Rows from block 7 of a small image classifier, named by matrix and row number. Rows with one number belong to one neuron. Each number is 50 + 12 x the weight over its row's rms, rounded and kept within 0 to 99. All counts start at 0. After the name is the row's rms in percent of the matrix's.
After each neuron's rows are labels from the 100 images, of 14848, where the neuron reaches its highest value: "strongest on" is what is common among them. Only what is clearly more common there than usual is listed. The data: rendered roads seen from a driver's seat, with toy cars, trees and houses. In brackets: how many of the 100.
# fc1: MLP up (model.blocks.7.mlp.fc1.weight, 1024x256), inputs 0-51
# fc2: MLP down (model.blocks.7.mlp.fc2.weight, 256x1024, transposed), outputs 0-51

fc1.92 118:55 47 60 36 44 64 71 39 28 63 44 46 59 49 61 54 38 67 45 44 51 60 43 61 60 59 38 63 53 43 54 48 72 61 43 29 40 38 49 34 59 56 59 15 61 43 47 45 41 39 54 56
fc2.92 127:49 73 51 60 49 49 77 39 29 48 48 54 52 54 47 42 46 43 56 54 54 34 54 52 51 49 54 37 67 45 50 72 50 43 59 51 65 60 42 48 48 34 37 68 37 41 50 44 51 31 45 59
strongest on: snowy verge (93)

fc1.370 092:46 69 44 52 51 30 60 43 62 60 79 43 34 61 41 50 69 56 47 34 38 46 66 65 33 78 59 33 36 54 47 58 71 39 55 60 54 48 47 52 43 45 46 54 30 41 36 63 51 31 42 67
fc2.370 095:35 47 65 59 43 47 46 50 45 43 35 53 37 69 73 39 36 41 44 69 52 33 50 41 58 46 42 48 61 55 50 55 48 62 25 46 43 50 55 61 41 63 55 45 56 58 39 44 46 41 50 35
strongest on: truck (88)

fc1.582 111:42 45 54 59 39 29 44 45 46 64 58 44 65 63 48 49 60 67 60 50 41 51 58 55 71 48 61 53 48 53 53 63 39 39 75 29 49 42 50 38 44 41 54 70 58 60 39 63 38 56 74 48
fc2.582 108:53 47 47 39 68 42 52 47 28 48 48 40 55 44 50 63 43 43 52 56 58 63 43 34 48 53 62 68 72 74 41 56 53 73 41 57 51 58 43 39 19 50 57 51 55 66 65 64 37 44 56 40
strongest on: snowy verge (66); bends left (64)

fc1.391 141:38 46 66 36 51 72 46 55 48 54 50 60 52 38 43 58 60 61 46 46 41 47 56 41 49 38 57 51 51 40 58 50 51 52 68 35 47 59 73 56 72 59 54 48 43 45 38 73 41 31 50 37
fc2.391 113:32 40 33 65 51 40 45 47 38 40 56 58 63 40 55 68 62 44 50 39 52 62 55 46 45 40 62 46 58 57 67 52 56 43 61 51 55 36 18 40 73 84 60 40 54 57 55 34 50 52 47 65
strongest on: vehicles: one (80); line: no line (74); bends left (61)

fc1.366 104:71 51 50 46 58 58 29 45 41 41 47 56 55 37 48 75 50 49 42 39 54 45 39 38 53 40 56 45 17 65 38 55 55 71 58 40 49 42 48 61 26 64 44 50 50 30 48 46 66 52 41 51
fc2.366 107:56 59 69 56 62 59 63 60 64 48 58 39 49 52 35 32 77 60 56 61 53 59 67 52 58 58 61 59 76 47 48 63 58 49 45 46 51 49 69 43 58 56 48 68 57 60 36 42 40 68 48 51
strongest on: bends left (73)

fc1.534 133:45 53 54 54 50 46 50 25 40 57 66 42 52 46 37 39 93 43 61 41 49 41 55 57 59 49 54 56 37 43 53 60 67 62 51 48 67 49 51 57 44 21 40 62 56 45 57 47 27 56 46 57
fc2.534 121:51 49 52 41 30 63 56 57 23 40 49 60 37 34 67 59 47 37 38 47 55 51 40 55 44 58 34 58 46 60 56 53 41 39 31 50 61 55 56 58 57 50 52 37 59 44 50 45 49 36 56 47
strongest on: straight (100); solid white line (83); vehicles: zero (35)

fc1.224 101:49 57 63 46 53 70 62 45 52 52 34 65 59 81 75 54 60 36 55 24 62 51 44 73 70 58 39 34 61 60 53 41 52 73 62 45 35 51 26 81 47 40 58 54 52 55 42 42 65 45 55 58
fc2.224 097:64 37 69 53 56 32 44 35 36 46 45 49 38 37 38 50 42 56 43 68 34 67 84 37 71 45 54 51 67 58 39 48 70 41 41 61 66 56 43 46 59 49 53 38 49 47 60 41 40 42 63 29
strongest on: dusk (88)

fc1.248 158:52 54 42 56 30 51 43 45 51 43 40 54 72 22 71 45 66 42 46 51 63 55 51 38 45 32 50 53 51 45 53 50 54 50 40 00 50 48 42 35 43 46 50 66 19 54 51 36 51 29 69 55
fc2.248 154:51 62 52 59 34 60 47 37 69 45 69 65 53 31 39 37 55 52 60 63 41 38 51 36 28 72 47 39 40 39 35 60 41 52 59 22 68 53 62 83 70 34 52 64 53 40 33 54 48 42 26 48
strongest on: double yellow line (99)

fc1.249 090:49 55 61 16 51 50 47 27 69 62 45 36 62 62 55 52 23 41 62 60 43 66 34 60 68 49 37 58 35 46 56 52 28 76 66 39 48 49 60 55 42 33 63 49 71 37 54 64 47 56 52 30
fc2.249 087:50 53 46 68 72 41 69 39 42 37 51 59 53 34 39 39 40 58 63 41 62 42 48 45 36 55 91 56 65 41 61 32 56 52 21 57 49 35 52 37 62 52 50 66 55 76 49 52 54 60 61 52
strongest on: vehicles: one (75); line: no line (60)

fc1.41 095:50 68 63 62 54 57 38 67 42 34 46 51 58 38 48 68 52 46 58 37 68 60 65 33 41 35 71 59 49 22 66 50 41 74 55 39 62 48 56 50 71 45 47 58 52 62 41 48 57 85 45 39
fc2.41 097:52 46 37 36 51 74 49 44 57 86 46 57 67 39 44 23 52 23 39 43 19 59 35 51 44 65 50 63 60 43 53 55 37 42 51 58 53 67 51 47 64 45 45 19 50 38 39 58 48 29 44 62
strongest on: double yellow line (77)

fc1.297 093:54 48 38 41 55 70 33 42 45 22 67 33 52 51 51 65 55 45 57 49 62 46 74 43 55 66 49 58 47 64 11 61 56 46 41 58 53 46 63 68 50 64 50 61 55 61 50 33 50 34 45 69
fc2.297 093:60 39 42 47 50 49 57 53 72 52 69 52 39 44 30 67 56 47 65 46 50 58 39 56 50 66 38 36 70 53 66 49 52 41 56 46 43 73 42 62 65 52 22 45 49 61 31 34 67 51 53 26
strongest on: vehicles: two (82)

fc1.556 147:38 49 56 35 74 45 55 69 36 38 51 45 67 75 42 62 52 41 39 56 41 51 40 42 47 48 46 39 43 44 50 59 40 44 31 77 47 50 34 48 63 53 55 48 44 55 60 53 49 36 61 44
fc2.556 146:45 55 51 45 54 37 51 43 59 55 55 73 50 39 47 48 56 34 54 60 60 57 59 43 43 56 53 47 42 38 52 35 58 51 64 30 51 47 37 08 51 56 61 44 37 42 68 36 54 40 44 36
strongest on: dashed white line (99)

fc1.642 079:62 43 59 44 44 48 40 51 39 55 36 46 54 38 47 52 38 67 33 53 44 49 34 22 40 36 65 38 59 45 66 49 59 48 45 46 40 58 51 21 57 47 47 49 66 46 57 38 38 59 32 53
fc2.642 090:41 35 44 42 46 61 74 56 76 43 51 52 60 56 55 43 42 30 50 67 57 37 45 51 47 50 29 55 23 46 49 80 56 49 55 78 50 70 67 65 38 60 60 73 41 45 44 58 55 65 61 30
strongest on: vehicles: two (78); bends right (73)

fc1.140 111:27 50 63 51 34 28 60 31 60 64 45 59 38 69 65 39 63 37 28 50 46 43 52 46 33 47 42 32 49 62 54 50 54 54 39 61 53 50 33 46 39 40 50 50 57 65 59 54 46 55 44 82
fc2.140 123:55 31 45 43 54 61 47 56 39 44 56 42 47 31 61 25 58 59 52 40 51 61 32 51 62 58 61 45 39 57 44 43 55 49 68 24 30 45 57 48 34 49 64 43 63 36 56 48 44 38 16 41
strongest on: line: no line (74)

fc1.486 145:34 43 70 67 60 53 75 38 41 55 31 52 58 42 63 45 58 43 53 41 45 49 46 47 31 57 29 66 68 56 54 63 56 20 49 69 43 56 45 67 64 53 42 43 42 35 71 54 57 49 31 51
fc2.486 137:42 42 40 55 63 47 44 48 35 64 49 61 48 36 44 53 42 56 43 67 52 59 36 55 62 46 67 44 31 60 71 42 66 60 50 33 62 25 66 49 49 48 40 54 48 59 43 41 51 72 53 55
strongest on: bends right (77)

fc1.121 106:57 60 46 48 55 42 46 69 21 51 57 30 39 31 66 40 42 63 47 59 76 31 61 50 55 63 49 56 68 40 64 43 34 39 46 36 46 31 44 32 61 39 54 56 55 53 64 36 32 37 48 50
fc2.121 097:67 58 54 39 54 47 41 29 68 80 47 60 40 50 41 55 53 49 50 33 39 61 51 51 34 43 56 58 33 36 39 36 70 38 68 47 58 56 58 53 33 34 56 45 35 71 42 61 66 58 57 54
strongest on: double yellow line (91)

fc1.344 098:44 51 45 42 58 65 23 36 41 31 40 50 52 44 63 66 64 41 40 58 68 51 60 34 59 34 37 54 38 34 47 57 33 66 58 44 42 36 53 62 33 50 46 43 47 44 42 51 37 48 51 48
fc2.344 102:50 48 44 35 42 76 70 45 57 33 60 63 60 50 68 53 65 76 68 64 38 52 51 69 49 71 48 55 57 48 47 37 57 32 56 54 53 49 49 52 61 52 72 37 57 44 31 44 52 55 43 39
strongest on: dusk (71)

fc1.676 085:56 80 55 65 61 51 37 32 38 42 56 51 55 43 35 68 74 61 57 57 42 54 37 64 29 63 44 83 42 51 41 49 54 30 56 39 42 55 66 28 65 49 70 52 41 52 45 35 37 46 39 51
fc2.676 086:48 48 35 64 25 37 26 49 54 51 56 41 43 50 36 42 46 54 46 43 54 50 49 54 56 14 59 51 59 44 54 42 45 61 60 59 46 61 65 66 40 51 30 63 41 60 67 61 69 27 63 69
strongest on: bends left (83); double yellow line (54)

fc1.213 128:29 49 57 30 48 49 29 77 53 43 37 43 43 35 33 29 16 39 62 36 48 42 61 49 49 30 49 43 53 60 35 65 56 48 59 46 46 60 28 38 54 37 39 30 50 48 54 57 41 40 55 41
fc2.213 129:39 60 44 67 50 46 73 48 28 58 50 33 56 57 38 74 42 42 34 53 44 59 45 39 53 53 22 52 43 46 73 50 44 54 46 32 63 59 56 38 40 64 55 59 55 52 48 71 57 39 42 53
strongest on: bends left (74)

fc1.346 111:36 40 38 33 38 52 58 46 35 50 55 59 17 68 54 60 46 55 52 51 42 68 30 66 56 53 36 37 63 37 57 53 55 35 47 50 55 54 50 56 56 81 56 39 77 68 63 36 36 62 41 43
fc2.346 109:60 47 59 60 68 47 51 53 76 50 42 30 55 35 70 56 42 37 40 36 70 23 60 39 65 40 56 55 52 40 46 53 73 68 49 48 51 55 57 48 39 40 56 53 50 22 62 65 45 56 42 26
strongest on: line: no line (87); vehicles: two (67); crossing stripes (59)

fc1.236 125:70 46 47 49 58 51 48 56 42 49 58 46 68 34 52 50 54 51 66 45 38 75 62 42 60 63 48 53 39 69 41 32 48 42 70 45 54 31 51 42 49 41 63 36 43 68 44 28 59 39 38 49
fc2.236 113:52 64 70 46 67 60 73 59 53 44 44 47 30 57 67 38 50 34 37 30 37 50 45 40 36 49 42 34 59 56 55 34 47 40 47 51 59 54 54 47 51 53 43 69 52 66 62 48 34 40 30 23
strongest on: double yellow line (69); dusk (67)

fc1.462 070:58 40 43 38 45 60 54 49 33 51 61 39 35 61 33 45 61 50 31 64 52 42 54 45 74 47 50 31 42 35 69 53 22 38 69 61 63 42 59 55 58 67 52 45 28 48 43 50 59 41 63 56
fc2.462 073:54 51 49 35 50 41 45 27 40 58 36 58 58 55 60 56 50 51 53 56 54 52 47 41 60 41 46 61 30 67 43 57 67 57 22 47 41 64 42 50 47 67 57 57 38 54 44 44 63 34 70 27
strongest on: solid white line (74)

fc1.200 119:44 42 51 50 43 62 28 45 37 52 15 85 46 34 67 42 62 51 68 71 33 40 60 61 46 32 51 50 67 35 38 67 50 51 47 56 68 64 26 49 51 41 54 48 58 55 50 49 55 35 67 53
fc2.200 112:52 60 43 59 55 45 30 51 45 46 57 35 35 64 49 37 55 58 33 31 78 50 36 51 62 63 44 39 47 70 59 60 42 54 57 53 30 47 68 59 61 42 49 49 40 58 38 46 54 54 57 55
strongest on: solid white line (91)

fc1.103 084:54 64 52 43 61 62 48 48 45 30 54 23 48 43 24 53 39 43 38 50 39 39 53 64 35 45 58 51 72 37 37 70 54 57 59 59 51 50 39 46 47 43 39 45 43 73 55 45 65 50 57 50
fc2.103 089:59 36 34 61 45 38 50 39 59 58 61 73 38 63 67 42 76 34 57 55 45 65 46 44 65 51 31 46 54 55 50 62 44 54 45 32 42 50 58 64 61 39 54 60 75 47 40 48 39 54 47 35
strongest on: dashed white line (84)

fc1.666 091:61 72 49 23 71 47 47 43 63 48 40 69 71 49 57 28 39 37 52 44 46 64 52 71 65 39 38 48 51 52 57 68 47 47 66 48 42 37 52 32 66 34 60 65 54 59 73 62 58 48 41 34
fc2.666 090:48 38 58 41 45 34 62 42 58 60 52 46 54 40 48 51 29 36 44 25 63 48 49 44 27 53 81 68 44 55 51 23 63 24 22 58 46 64 61 69 37 56 37 60 65 55 45 34 38 59 41 53
strongest on: snowy verge (60)

fc1.34 111:39 43 60 43 38 54 52 56 48 36 52 49 58 40 68 43 62 45 61 63 46 48 32 50 31 59 72 67 23 61 53 75 71 66 50 39 51 32 40 37 53 45 46 61 55 51 50 42 48 58 51 44
fc2.34 124:55 57 45 56 49 24 52 49 41 56 37 44 50 63 55 50 41 14 47 63 42 70 38 41 36 41 48 51 53 71 66 58 41 56 29 57 41 63 42 56 82 70 71 56 55 42 72 59 17 54 35 41
strongest on: straight (72); vehicles: two (67)

fc1.760 122:39 59 48 52 61 56 67 52 28 60 51 32 22 47 43 52 50 42 49 49 39 37 50 36 43 70 42 11 46 57 54 56 66 48 44 56 52 60 53 23 49 56 63 45 66 26 38 30 67 31 34 67
fc2.760 109:49 45 35 42 37 49 63 62 65 49 62 36 33 57 39 53 57 55 49 60 46 58 63 52 60 53 58 49 34 41 41 66 33 43 49 56 56 43 50 52 37 43 49 65 37 57 51 56 28 49 57 41
strongest on: car (85)

fc1.644 106:66 44 63 43 59 49 40 56 44 64 48 48 47 50 29 57 56 52 53 65 74 51 46 68 43 73 38 58 58 62 45 62 76 69 59 60 54 44 40 58 54 58 64 52 41 73 53 35 40 51 30 51
fc2.644 107:39 45 51 53 37 54 26 42 49 44 44 59 35 49 60 45 45 52 39 62 56 54 41 26 57 30 52 24 69 55 49 53 39 34 42 37 39 44 33 50 55 39 43 53 45 33 43 41 52 59 56 42
strongest on: bends left (87); line: no line (54)

fc1.544 101:61 48 55 66 60 32 38 53 34 29 47 75 46 42 66 55 67 44 29 18 60 48 58 56 52 64 30 55 41 47 42 67 59 53 59 60 17 48 48 64 57 63 40 59 42 57 38 52 54 40 52 52
fc2.544 101:18 45 55 24 60 67 40 41 56 61 61 42 42 47 29 61 33 51 65 51 36 59 62 61 49 35 68 54 53 55 54 49 45 52 64 48 46 50 41 55 46 34 52 51 46 57 47 45 37 40 55 44
strongest on: bends right (70)

fc1.141 081:70 65 53 49 60 48 56 59 41 49 45 66 40 78 50 69 58 34 44 58 52 20 53 43 55 75 39 42 34 67 51 49 77 42 11 46 36 46 54 47 55 79 28 57 44 40 37 49 43 49 56 42
fc2.141 093:52 35 33 82 42 31 50 52 52 47 35 42 50 46 79 50 61 43 47 43 48 67 50 49 49 42 59 60 68 44 49 26 41 66 74 54 58 40 53 46 38 30 54 49 62 50 63 57 50 39 18 75
strongest on: dashed white line (74)

fc1.271 085:57 40 52 36 47 51 52 39 54 71 54 40 59 38 62 32 58 50 66 52 59 28 60 42 53 54 49 41 52 34 63 63 41 56 63 34 49 55 26 42 29 58 43 56 46 46 48 46 49 41 50 68
fc2.271 087:30 52 52 51 56 57 20 61 53 44 39 71 21 56 54 55 50 61 34 47 38 52 23 75 48 47 60 46 36 53 32 46 56 45 48 71 44 33 58 61 45 42 54 43 48 66 42 57 32 65 47 52
strongest on: double yellow line (50)

fc1.48 111:70 66 52 63 71 59 37 55 66 45 33 76 32 50 53 62 52 46 30 49 50 56 58 54 53 43 41 24 39 66 37 37 41 50 41 52 53 43 17 31 48 82 58 50 40 55 26 48 51 54 36 62
fc2.48 111:55 64 51 25 75 39 46 64 32 61 60 28 67 50 53 43 49 46 64 45 54 57 61 67 49 54 64 52 62 63 38 47 60 46 52 62 53 49 44 59 52 41 44 63 49 60 48 60 67 48 46 54
strongest on: dusk (71)

fc1.60 097:70 51 43 66 42 60 69 45 42 57 56 39 54 54 71 55 57 51 44 60 47 52 53 45 45 57 31 43 27 73 35 44 51 20 55 50 58 37 48 60 32 82 60 29 68 42 46 32 71 36 37 32
fc2.60 096:51 30 51 27 67 76 32 54 59 30 40 58 31 32 40 39 50 56 54 37 49 52 52 64 38 74 80 36 48 53 59 41 56 62 43 49 57 48 58 40 43 31 35 69 57 61 59 50 45 39 52 55
strongest on: car (94)

fc1.564 107:44 59 52 49 50 62 58 50 39 38 58 55 48 68 48 49 46 34 60 64 54 27 45 50 50 40 54 53 55 32 50 56 56 42 56 66 58 48 40 47 56 55 42 51 50 42 69 39 54 27 77 73
fc2.564 105:50 47 56 42 52 40 69 42 56 43 35 68 54 38 75 22 46 33 44 42 33 36 60 52 45 57 37 58 60 70 46 40 51 45 39 34 32 43 59 51 65 49 61 33 55 51 51 61 54 76 63 36
strongest on: solid white line (98)

fc1.377 054:53 47 33 70 46 72 44 73 57 48 69 40 43 14 49 33 86 40 49 49 46 31 39 60 47 44 45 54 63 51 38 53 52 60 54 58 62 49 32 29 65 38 63 47 28 43 50 61 38 54 41 50
fc2.377 058:66 64 69 47 46 39 18 33 55 41 49 77 48 91 52 53 43 41 38 58 41 36 57 49 51 70 33 27 42 51 59 56 61 31 31 39 44 58 54 56 55 42 59 51 55 52 59 16 39 39 52 47
strongest on: dashed white line (99)

fc1.673 082:60 80 50 65 27 55 27 44 71 40 62 52 40 55 69 55 35 60 56 40 40 35 41 65 71 44 45 35 45 55 42 55 57 34 57 47 47 61 63 53 80 61 55 62 42 71 60 51 56 50 50 45
fc2.673 080:32 24 47 57 57 33 60 48 34 37 40 52 53 52 61 44 46 45 49 40 59 50 44 43 62 62 31 45 46 52 37 51 49 58 42 56 56 39 41 48 49 52 38 16 42 41 63 41 42 67 48 63
strongest on: line: no line (82); vehicles: one (73)

fc1.709 073:28 45 57 42 42 63 27 47 44 65 45 40 40 38 36 58 65 60 53 28 59 60 50 60 48 80 48 42 24 32 58 65 28 49 73 45 55 44 62 44 62 48 65 40 40 56 61 64 68 68 47 45
fc2.709 077:35 67 60 59 50 36 57 54 57 54 31 48 55 60 44 41 38 64 56 43 38 50 46 36 44 60 58 70 57 47 47 30 44 46 20 49 59 53 25 36 49 47 45 48 47 26 22 60 70 35 51 66
strongest on: truck (88); vehicles: one (73); bends right (71); dashed white line (53)

fc1.215 122:42 52 66 75 36 57 50 46 52 53 59 43 70 31 39 31 43 33 48 46 60 37 57 46 65 55 11 51 40 63 48 47 61 55 68 59 27 28 43 47 69 34 40 41 58 46 41 51 33 71 51 68
fc2.215 131:51 34 58 38 49 45 49 53 30 49 35 54 26 57 65 67 59 48 46 44 49 57 26 43 60 44 26 51 55 54 56 43 49 37 38 64 65 59 57 55 56 61 72 30 59 58 55 60 56 55 52 50
strongest on: line: no line (54)

fc1.531 094:53 73 37 68 56 43 36 50 32 57 69 44 63 31 68 47 42 53 68 51 54 57 46 38 38 43 50 51 41 36 66 50 70 40 34 48 56 51 54 39 66 57 62 44 79 51 55 44 44 51 55 65
fc2.531 104:49 51 53 44 58 77 58 39 71 34 39 54 54 66 64 45 47 41 47 41 59 42 51 55 51 60 51 59 53 49 27 20 48 57 51 51 62 64 70 66 58 34 36 50 29 32 31 62 41 45 41 16
strongest on: dashed white line (70)

fc1.407 066:37 34 41 57 49 54 53 41 34 36 44 52 48 56 59 68 33 52 47 56 61 59 52 31 57 74 51 43 62 60 48 77 55 46 55 43 23 54 47 56 51 37 33 58 69 36 52 41 49 56 53 53
fc2.407 070:75 50 56 49 40 63 61 63 52 49 57 42 57 47 60 63 52 66 60 62 24 49 59 50 56 71 48 52 36 49 62 45 50 71 74 55 57 14 54 57 60 57 59 51 53 54 60 67 61 35 47 48
strongest on: truck (87); bends right (68)

fc1.221 134:39 42 50 45 64 66 59 38 53 36 38 41 52 52 63 61 41 42 52 52 51 60 38 49 52 60 60 60 48 55 41 74 52 66 20 57 55 62 50 61 34 53 55 50 35 56 57 53 47 48 59 53
fc2.221 120:48 52 42 52 35 36 55 61 60 42 59 55 46 48 48 48 64 64 55 64 59 38 56 43 40 53 60 42 57 43 50 35 58 53 48 44 56 50 70 27 61 63 73 55 55 36 39 39 41 45 16 33
strongest on: dashed white line (100); vehicles: zero (36)

fc1.304 104:63 45 61 65 56 69 56 72 50 54 42 48 61 65 41 41 59 40 30 49 38 64 50 38 24 52 60 53 41 63 55 65 26 60 44 37 53 43 48 56 57 36 58 67 68 33 48 45 53 47 57 50
fc2.304 101:57 42 52 66 28 46 51 75 59 47 59 36 52 25 44 51 54 54 47 54 63 55 56 55 78 45 40 34 51 55 19 54 60 38 58 53 57 56 37 32 35 62 37 55 46 59 42 32 60 48 48 64
strongest on: straight (96); snowy verge (68); vehicles: zero (51)

fc1.471 085:51 54 62 60 28 51 36 30 36 55 40 66 75 55 44 60 60 49 50 58 43 29 50 62 65 30 45 55 58 18 46 60 44 51 45 43 62 57 48 47 61 74 39 65 48 39 72 25 39 34 43 49
fc2.471 083:61 39 39 45 47 45 51 56 61 51 57 60 39 40 45 70 76 49 63 21 48 52 46 72 43 69 47 54 59 29 52 68 55 64 27 66 40 40 69 66 53 38 37 44 41 40 39 18 68 41 69 49
strongest on: straight (82); double yellow line (74)

fc1.343 088:53 62 53 50 53 68 44 40 53 48 36 42 39 49 75 77 58 57 61 52 50 62 62 54 44 67 45 72 60 38 43 33 42 66 71 58 40 55 39 39 35 80 49 70 51 37 47 51 57 38 32 57
fc2.343 096:55 50 33 73 45 59 35 54 55 29 54 66 59 35 36 37 23 55 55 56 47 74 58 29 40 66 58 25 42 55 67 59 54 65 48 54 53 41 60 42 75 47 35 41 49 58 49 32 60 44 73 61
strongest on: truck (84); vehicles: two (84)

fc1.549 060:67 39 62 59 79 52 56 53 61 28 59 45 64 74 26 43 60 52 62 48 51 50 46 37 24 50 59 32 39 68 57 69 45 42 50 63 43 42 32 44 43 28 28 36 45 56 45 44 55 45 47 45
fc2.549 059:51 54 38 65 42 55 46 49 50 60 51 65 30 21 44 46 47 53 38 60 55 41 59 52 66 47 34 58 41 62 48 51 32 54 49 46 79 48 56 44 47 61 61 48 63 51 51 42 34 49 52 56
strongest on: line: no line (55)

fc1.498 095:61 46 39 47 54 43 63 39 37 73 40 46 69 52 61 51 56 73 66 35 55 46 56 60 44 45 53 39 46 53 67 49 45 45 73 57 50 39 60 43 53 38 57 34 50 68 54 44 54 53 48 52
fc2.498 093:37 51 36 62 40 42 50 51 52 60 46 54 48 53 43 47 60 74 49 68 51 60 60 21 36 56 40 31 18 57 38 29 62 58 45 35 45 69 35 40 35 43 52 41 45 42 46 34 54 43 62 42
strongest on: truck (85)

fc1.127 083:45 49 57 41 41 44 43 64 46 23 61 62 37 56 44 25 40 60 30 48 56 39 60 57 53 75 64 42 54 39 39 51 37 42 43 70 51 57 44 56 58 48 49 48 63 41 47 65 59 44 31 46
fc2.127 081:38 44 56 66 74 44 56 47 62 97 35 62 60 58 34 60 49 41 50 42 62 36 51 30 56 30 44 68 63 62 47 78 60 63 54 34 42 32 58 58 46 44 75 58 50 66 46 46 44 61 60 69
strongest on: dashed white line (83)

fc1.619 102:47 56 37 55 63 36 50 45 50 40 54 52 52 57 33 36 59 32 33 55 36 61 76 43 55 55 49 70 46 45 36 41 65 47 56 60 39 44 33 17 44 57 32 58 24 64 39 39 58 56 58 46
fc2.619 101:44 52 75 51 32 48 60 44 43 52 48 63 43 42 70 46 60 34 58 39 67 45 36 66 38 38 44 59 53 59 53 58 37 22 53 54 58 44 57 66 68 71 53 56 58 42 63 61 29 34 36 57
strongest on: snowy verge (88); bends left (87)

fc1.178 074:46 38 52 50 27 47 60 51 58 33 71 62 39 62 41 49 47 47 47 43 63 84 59 53 47 27 50 50 62 48 48 47 66 44 67 42 48 36 19 46 60 68 59 78 59 49 47 61 44 64 38 50
fc2.178 077:48 39 34 45 52 64 47 28 40 59 34 50 39 52 75 55 67 49 39 48 36 44 58 49 65 67 24 46 44 41 57 68 35 29 43 58 47 39 58 65 54 53 31 28 33 44 48 30 31 42 57 29
strongest on: straight (79)

fc1.629 120:47 41 72 65 62 78 59 53 58 45 51 62 57 47 32 62 49 70 56 65 64 37 50 53 47 55 35 47 61 47 45 55 56 43 38 62 59 52 59 62 36 32 50 48 34 81 52 37 50 36 39 66
fc2.629 119:36 43 37 43 60 43 46 55 31 35 47 48 52 49 41 56 57 51 77 54 41 70 55 42 71 44 46 32 35 51 74 63 50 48 39 46 43 50 53 49 51 36 68 55 47 39 55 50 45 57 59 43
strongest on: bends right (75)

fc1.114 079:62 57 48 41 49 43 42 41 60 55 37 36 65 58 39 48 75 25 53 50 44 43 35 58 68 49 46 55 47 62 35 42 54 56 25 59 61 52 39 38 58 60 46 63 57 52 48 50 38 35 45 38
fc2.114 082:38 50 41 51 56 63 53 53 60 32 40 49 44 61 45 58 45 60 48 36 57 49 68 61 47 28 54 52 56 33 54 61 50 59 48 51 42 52 48 35 60 47 47 44 50 83 52 43 43 65 63 71
strongest on: bends left (73); snowy verge (68)

fc1.175 110:53 53 60 59 57 56 65 61 50 64 43 40 60 51 52 40 63 51 49 50 56 65 36 51 54 41 43 44 51 68 75 45 48 50 43 49 58 51 51 31 56 44 75 49 40 36 61 41 43 46 32 49
fc2.175 120:34 51 39 41 56 54 45 41 47 29 38 63 52 59 55 51 36 46 52 54 49 47 48 41 69 35 48 49 28 61 46 49 59 42 65 49 39 72 56 55 29 47 45 56 26 55 34 50 47 46 54 44
strongest on: truck (83)

fc1.368 096:48 78 45 50 21 44 60 59 53 68 52 42 38 36 55 48 53 59 60 45 35 51 52 29 40 55 32 28 47 68 63 58 33 70 66 49 54 44 47 37 33 78 73 70 47 29 43 47 26 45 41 54
fc2.368 091:50 37 43 57 69 49 53 55 38 53 37 23 38 50 38 54 20 74 35 62 65 70 45 55 56 66 49 38 64 53 54 62 53 40 35 71 61 62 53 53 33 32 30 56 66 53 24 23 43 31 47 40
strongest on: bends left (72)

fc1.598 118:55 43 67 37 63 51 45 53 53 51 58 61 52 91 43 65 64 57 56 58 39 45 43 58 41 70 51 43 56 25 43 48 46 45 41 86 58 51 40 47 44 58 60 54 48 57 46 52 50 45 78 61
fc2.598 115:53 42 61 24 60 45 55 47 48 24 45 56 40 30 51 41 55 31 51 65 70 46 49 46 52 48 47 29 44 49 43 59 52 57 62 45 33 44 42 34 54 39 60 32 58 41 37 75 32 63 88 48
strongest on: solid white line (100); straight (69)